From a checkpoint of a small multi-label audio tagger: log mel input.
Rows from block 5 of a small multi-label audio tagger, named by matrix and row number. Rows with one number within an expert belong to one neuron, the router's apart. Each number is 128 + 24 x the weight over its row's rms, rounded and kept within 0 to 255. All counts start at 0. Numbers have three digits each.
After each expert's rows are labels from the 100 clips, of 14848, where the router gives the expert most weight on average: "strongest on" is what is common among them; "peak on" is the class under the peak. Only what is clearly more common there than usual is listed. The data: tunes sung on syllables by a formant synthesiser. In brackets: how many of the 100, against the usual share in percent.
# router: slot weights (model.blocks.5.mlp.router.weight, 8x192), inputs 0-95
# up: expert up (model.blocks.5.mlp.up, 8x192x192), inputs 0-95
# down: expert down (model.blocks.5.mlp.down, 8x192x192, transposed), outputs 0-95

# expert 1
router.1:136169108142135113149139151163136135070151161139122123123145127136113157113116112117085129123180101107147130124159124122135109157130157126102151106118118138122141143137127165146150144137117109098150151140109124090131142121104171110180098137117086099112125127110097044138080184157123145129
up.0:125103171149144124112137123166061131184109103121126130129133138138129108124137144089136146124135133146098141128105127183144120150090132086122138155125132139118102138161141095114113120087099138112133129144116156190130139120099126128129134119129164136116129133123157135202135127111118128118
down.0:135116108139164132139144141124142167123145126129108132138137126147094117126089086161136140132115127138115108135132169214118115151104115118130093179172200135132122105100159194129126133129129120110164064124129122088146143135155111136144183157150154132163147128127125133097127087143102154111
up.1:099132143126136107101122128169076156126106142135135123128175137125126077165080089092114175134125127127144156104164117103142094132133125081122185153073130120191139124128139131108132112076090118102132127138125142153134111121121140125150130101117148106140127098139128058146158118096108128150
down.1:133118127124116136119143091155136120093152171155142141134152133136132117136110147166151074142135135151154130142112131136098131132063166105145131133136134143139149115126133151088120123102152118110134080126118136074160114121112127154121086124161167176139153133137206195124110124117127138096
up.2:125140130115134115145123124156120135175127138127128117119120146125121176143081104116127113105127149138123116215042115091135095082132132125124131112106145134149120147074136134208140106108131110163129128132122067103123162122116135136122111117113123117125138124148111017138128140135139136153
down.2:127123124116078121139124077095135127117143117080132157138117094133138133136119201142143134130147147124109106142132114123116123120120133134120167073160108141121107127134098155128120132138167152212128111103079159147157114152159134103093126150142120121084116117127149149107119122079143129126
strongest on: quiet level (93 vs 29.5); vowel: /i/ (39 vs 17.2); white noise (38 vs 7.7)
peak on: /i/ (39 vs 11.7); /u/ (28 vs 11.4)

# expert 7
router.7:089172152124146124134117128141109067161130156129116137119110106144168136140100150147129129119128161170147153168133159147121141138133208130109133116135128138129144126114136154090136145149124125112138121162130091118147126130131112127125108094136101154107135165117107119158073118174124114127
up.0:163087135115154145132140126119126112139162131129125124121144120137097125119061123145140171113108149132138201153185120134149135128142218129127143096134108117136077108105103182107134139136123119091178118163128100151155121145076062127125138136140158118119124141106120124141133142126124147121
down.0:125157122160157097150135165134118188174089109138146112106151155137147137130141154107119086121116125137138159107131185113166126114107116114081147101146130106145100160116083163152158139180167095135126125125145101129137104142113102144109141148120110112104129149135110090158149144145144166178
up.2:134115116123108135139123125109146107117111091110114126127138094166124103153087115113146150133177108093111140134097127098111160142130105125150158081098168131142171125151103126165126140128043132126166156139148133208082142121125171114147119149122166144123138128130132163141132145156139123119
down.2:134148084131112099161101111152101123113104132160158105113143153102163112132131133142133135152113152155121126131151107166168128096120149171131143137111155181130159138143148118154109130140110120071146127111068162112127146106145127168164150126186134105185126123132100121099086092125156157153
up.3:136103097143120125152133136149160157133106134121130138128131133151116141099193116134109108162149146134115143136103092144153127088110100111125108120112111125102096164144142118142109110123190145152092136130124133117109119088123158138103131125130127136140131101121132090102109140098124128139
down.3:141161139121135123099126137134071122086129135125140146161131123103133070131085145111193117090109167145129092135161122150135127141145111135158131111126170129121122126132108147110091131099108097111139121140149124128110130151151136127118120124109121103105152124152120160097140140137123096131
strongest on: vowel: /æ/ (54 vs 16.3); muffled (low-pass) (50 vs 12.2)
peak on: /æ/ (54 vs 11.1)

# expert 5
router.5:109118170121142137115148115119124149153119094104144136155094133142153064046100113148124160126101125099111106181148149124119155138116128140125126150111172155163085124096141141150119123124117172141104118116127183130135141164123153101069152138125140167123149126157158123142120115167134123118
up.2:147114138094118155170128141133151143172134102139123119134176127155118171121061130113133093127125144162126141096128110071155092123170150108125139123111106110121128134133118133113120139176135126135129158151115135150148118104054108132120131137132142157134133128113154081127174149132114147134
down.2:158107137140117139114134168147119132106099120122142109142140122133112118118086074141125108137146136172126121112119129114104100128086095129080126102109096141119111083096115110125118108155157126132089136186164099137136121107117135112081114033079109103124144134130131128129107107114155126153
up.5:141110137120126126107132129152144118029129140139117112145162146150109139130124144138125079150176130137146138108047143101152108150150117162121135097123111120102145122097110108076115113127116131173097135166122108138142102131144088124178125173138132131136105133100091150150145123127141139104
down.5:105134150134133089151142129108093135157109124145141113140128149113141134127131153095150133119099182127134113136103178107129136128131139152125168137183149201146147133139130175153157138128104106083163078107176108099107155114151105150141124145117144124143147139142114114111097128119122195136
up.9:172172136127144129192124133157125114132132140141126137146149168116117154151109103118155129146154125145116110120085127090140059155125119108175132123149091047128139128133130118145132117148089117138124077126121095099144122111112125120209126167130133126132103127031066129118146127138124130115
down.9:147121121126119105156088142125132131140105137162139135128072138119130166145170080122130073105118109137124146136133111050137123100118131201100140148137130171124189129108131178156116091156167121109141155138142104164133143141119100145140144124162112104130117115107161100134148060125114179131
strongest on: quiet level (92 vs 29.5); vowel: /o/ (69 vs 16.4)
peak on: /o/ (51 vs 10.8)

# expert 6
router.6:099196152113131111138138079166135113041157138146140120140108149146112124130159149181131201109081118132124166155077119112131143091145111130149099100145126117144114125143128121144101082108127111125123157138132146146124139151136126148139123143143120159144099153162141084099138141108151141130
up.2:108151138157136145182128130076096158187091207130121137137159097167123180135115129127149108132158137112106146119092089123105077129023129135136146111140089138133107143078127118175134131157132106114173125138123107120122142141114145119136124159089101124123081088106136142113147118143082120111
down.2:136118118119160122142094123099128139147005111135114127134099127141103115136146105130132111123157087123123130125101104147099127147124067141140145137114110174094147158096100145112120117112118174116142130095121110097114129126118122143131148136140144139141139127135114144123138097122128133119
up.4:120255127132088182168121135159095125101087153138121153129139144125125108205093132122147152165155135129122076107114115133135098128128135126131143124072099126118142181135132099116133140131121121132130118130124093124128124117122131117110135185119125122141125113098119090120134140132112126133
down.4:099125082092149178133116107131156096132161131130136125134109123136143134139133149115151115144127125121104124152145096189092150149127173164132134141154132124101143035153110138135104122039117125095135097123108166072117093137133127126142123223137143130142136085126137125112092144152130113110
up.5:132088111161134158141126145083138108131088158108129128118153160131114113144169094100139139132108146166111132088105078103149111104012125133116119117116074130154127171140125104158114152149066128130151104124096109099138119128108128125099128137080135098101122135123144188099117129090105127118
down.5:094106117147102115117128142147132144113123137167084106098161159114123083140154075097142107125124099180134191119133156112061130117137134116067123104120126147145135103123137104121135108124137159058113152139141114147138125134126140151129121140145093124196124118131100146117115126124119103088
strongest on: white noise (63 vs 7.7)
peak on: /u/ (29 vs 11.4)

# expert 0
router.0:130108076091142146120106119127119130122120090119145137118089163097129167152150121128122130123174130106157098133130156146134109122132089131136122143151113109120148163158152134120127082103143126149141114102140085129128154106229136108128134093147150107105120112122125111090115115152146100142
up.0:128102130143154126125146111171138110170154129131131123127142152140136168148092134158107157138118147120118168118095126109148114138129149124134118110125118118143073141130117134142124141131165132103126140143121153170115151139120220111134133154120155107119100112084104079147118138077142131116
down.0:099120098125117140154109125127144141117128099149114122133139168096120096177154131093174120130122110123104118132123128122166133177150140106173129153165169158137117139139169149138100120106093137073154151103108132122110110138127133143145182169117116111173149180167109142099130094134098173096
up.1:091090118038141126119120134105129133105127098133128114118079142125124124097145114129109135144156146100133107192088130143144124147124101107125088140132126142105089125130127151124140103113105098156124133113146096088110147124149087129099138111146135160139137134160129105098141122182154139122
down.1:093131147125098142166125126097134128110112146145053146135159181089121086161144132097155129116118130111119138133133156102146134167121134104123122113155190107176138129176156154121112119101100136115158167122115145135111113122134135158122077182116114116181121173149085121107148090085120107127
up.2:132164132165135138093112116170133141140101157127117124129154137105132117166102073124108229086132119132112173134131124149130123126135135137136151123123100124115104104157137137111109108112109094115143134110110081166101117127152146109139120138125159079125123123160097037121128107099119104134
down.2:146144074131121112136130171133124131103096112152160108102151177119131074175116140114183129137112116116108127117148164130159145180132160120147143144162164123145136166126142130129104123118095108082151147122119128097112124123129100162141138186099104124169124163150103103100121114133131172124
strongest on: mains hum (56 vs 7.4); vowel: /o/ (47 vs 16.4)
peak on: /o/ (36 vs 10.8)

# expert 4
router.4:099137144093140124127150093083123137174168129115124137148111104128133141074150148142115149104142126139116159133109094113120128136154178118146107101119123115152120101149137138093121095129155144109134147080132135121139154172070155156101119094155109129148139147121188155140122150132143146123
up.0:134180172135132119135132107129133128156134148136124132142102131113132141174198149168124087090109156093130198120108153136141133139172169143134126019133129118123130113140125162099118127148131117108117126134132079188115122122091126120131124164137147076127117144116128142130128152073131125108
down.0:186142086149183137146130110062118155118131112090129119146100089115142126152147156099143150156179100134122118131106143119148106138124130131119139151133154195127137128125097129141102135142076097149134102137103095109137134076116143120111142163113150127091143105158106102132119066116148124124
up.1:118183129148100109099112116120154139079108128110100123091121151126120121115097115120117100151097150101163108163078098164092155127070113153132160108094151148108136153125102165164126147151132139155110153127139152112108144118161101114092098125116072135110132099148152088142141141147109109135
down.1:139133080132144131055125128139132140130144092120121106163125119142152127154146137153135080126119152075109137146106151137158144136135159135144101072207154161151169148145151136106106107105140135096149098129132158113140113178155108139128123113125126119128180148119128139105123143096106157124
up.2:138205080135129122128110129128134126138119126118118114126130148123132152113110138109122127150119112132131081151159089118133156128134133145143118076123134141138126117130136171118135131125171135140153120098127118113122128172014142155124124099134125148140115145141133133157086101141115130138
down.2:172124142133135137134135098114146148149165122047126143140119053139149126128126139119162117173138111152118113161113144106143143131139133135127118138123123129133141121182088100134079123130143130167145089132096117144148096129125132132118168122133140124104136148129156143117076107128085163152
strongest on: quiet level (90 vs 29.5); white noise (56 vs 7.7)
peak on: /e/ (28 vs 11.1)

# expert 3
router.3:145159099149108097112094142159147140113073139148126171105108131117155092127077126113160130148150146115141082098099114140159091100098123113125164121113111111089171178135118125151149132125135104151114123121144113103096121108183142103137131119113137139116146082132107096073143128080104137146
up.1:139138132157130137127140092125121112213146074139119121162165116118126141149056134116118160150145158114120149096171098172135103154134139141107126072135120111110118122135134149121128119156133143126143118147126118131132113139177075096100121134134150097094140135098138107164134129133131141099
down.1:144102148080167210086111114144168184124210124097076131131117123162130143111135082157161134129121133125167137128114128132133133119121159144105129107131106127140123132082107134115106130092152133216109164154147133124154120118104119124113140162121122145120131125095176134182123112139106130139
up.2:130133132108148165128153101186116121172182154149124130143147112119128134191074155139118123140130150136130135077169120148149077160161194108112066094147107110157106114140114132105128121143128120089137129165119093119126115155125117122125137110156143190119123138119128158136119132110144141105
down.2:138114140007146238104110123139157170136175133099086130128115126142123133126135101151159134132119130134153137130123130129124135117126156143089127122132102125131123135102119128115110127103145135184095145159133132105171115125099119118116142195127123148132128123072161135163128100143115139138
up.3:126091159127131137132134126159052083136133134141122122132146052132133140144118111087133137132130124125143162090116120127175098143178135059094121128122136118114151126178132124122129102146149133096130131137104090221140093160090112126135133137120129128108123124126146133157133095124134130073
down.3:144133116134107130138132099149130101098255123120132095119135103109148148115130119125119133130146134151134072098125109183150255145132131133092146113143128130124116127111139137128100101119127132138163097105149124121141138141130146109126105139115113123133139137142095120103135124119151133128
strongest on: reverberation (78 vs 50.6); quiet level (68 vs 29.5); vowel: /i/ (61 vs 17.2); vowel: /e/ (38 vs 16.8)
peak on: /i/ (61 vs 11.7); /e/ (38 vs 11.1)

# expert 2
router.2:168145117140133144097109118124166117164139134134137134120132147103116150148097097156102132123167146093109110114152104095142127079131095095132102129146117125143136136128123136171132115151064161133149119099135117119130142099140112123090133108133166083161157116136111183094134117130118121153
up.1:101116150124131138135132152087128110164133133126123156149137115144160158097164143139139140145142117125120194136155117143139125195125197098108160059133122131107130120102137112146120125142203121096112115156148095169161128159143116110168131192125136102113124128098157101141101112148133133116
down.1:151133064126095147102099158167134126119115127134101124117114136131160095131075141120101131099144103159130136123145084128076145136158143159120092182141147189122112136139136124148155135132120148107132179112096144093130142088098111125123152137153118100172145121123134129133110128134126182117
up.2:141125120067133125115133112146147108189158115129094128129142099134113177183114145130120112126103125114138081096146122138145135123100121063098117050128092133163154108107112116092123121133137125146134153170111119152133155134152098101123125176139137113125121130107157098114140176104162137121
down.2:137120157088153158140148096088147114141164149103126150102120110128104164108138130132139101137119160151137134142150130101094134139123152090123122115118109134147149099167121107119104115121157106159123113153121107168136082149133091116159143130154078140115124117123134146142094104138110087110
up.3:061088048120132104141120126124116130079112096127121130109141131154129130112138110128128059143128158177104148128154091173157122102113128138149127193144111127127144159179117145149115146144168119126110106125133118126129119100125113112110117102146110080098127112134147096114124132131091119122
down.3:137118135116144147145135112110138151164154141113113114091075142144155156147174107147148101119121141191150111129118145134086137161109140156105149103134110076101124153133137147097096130112118131109130122120071109088143125146126139131106113175111157129145141103107152070140172109156131113160
strongest on: quiet level (88 vs 29.5); vowel: /u/ (47 vs 16.9); white noise (41 vs 7.7)
peak on: /u/ (46 vs 11.4)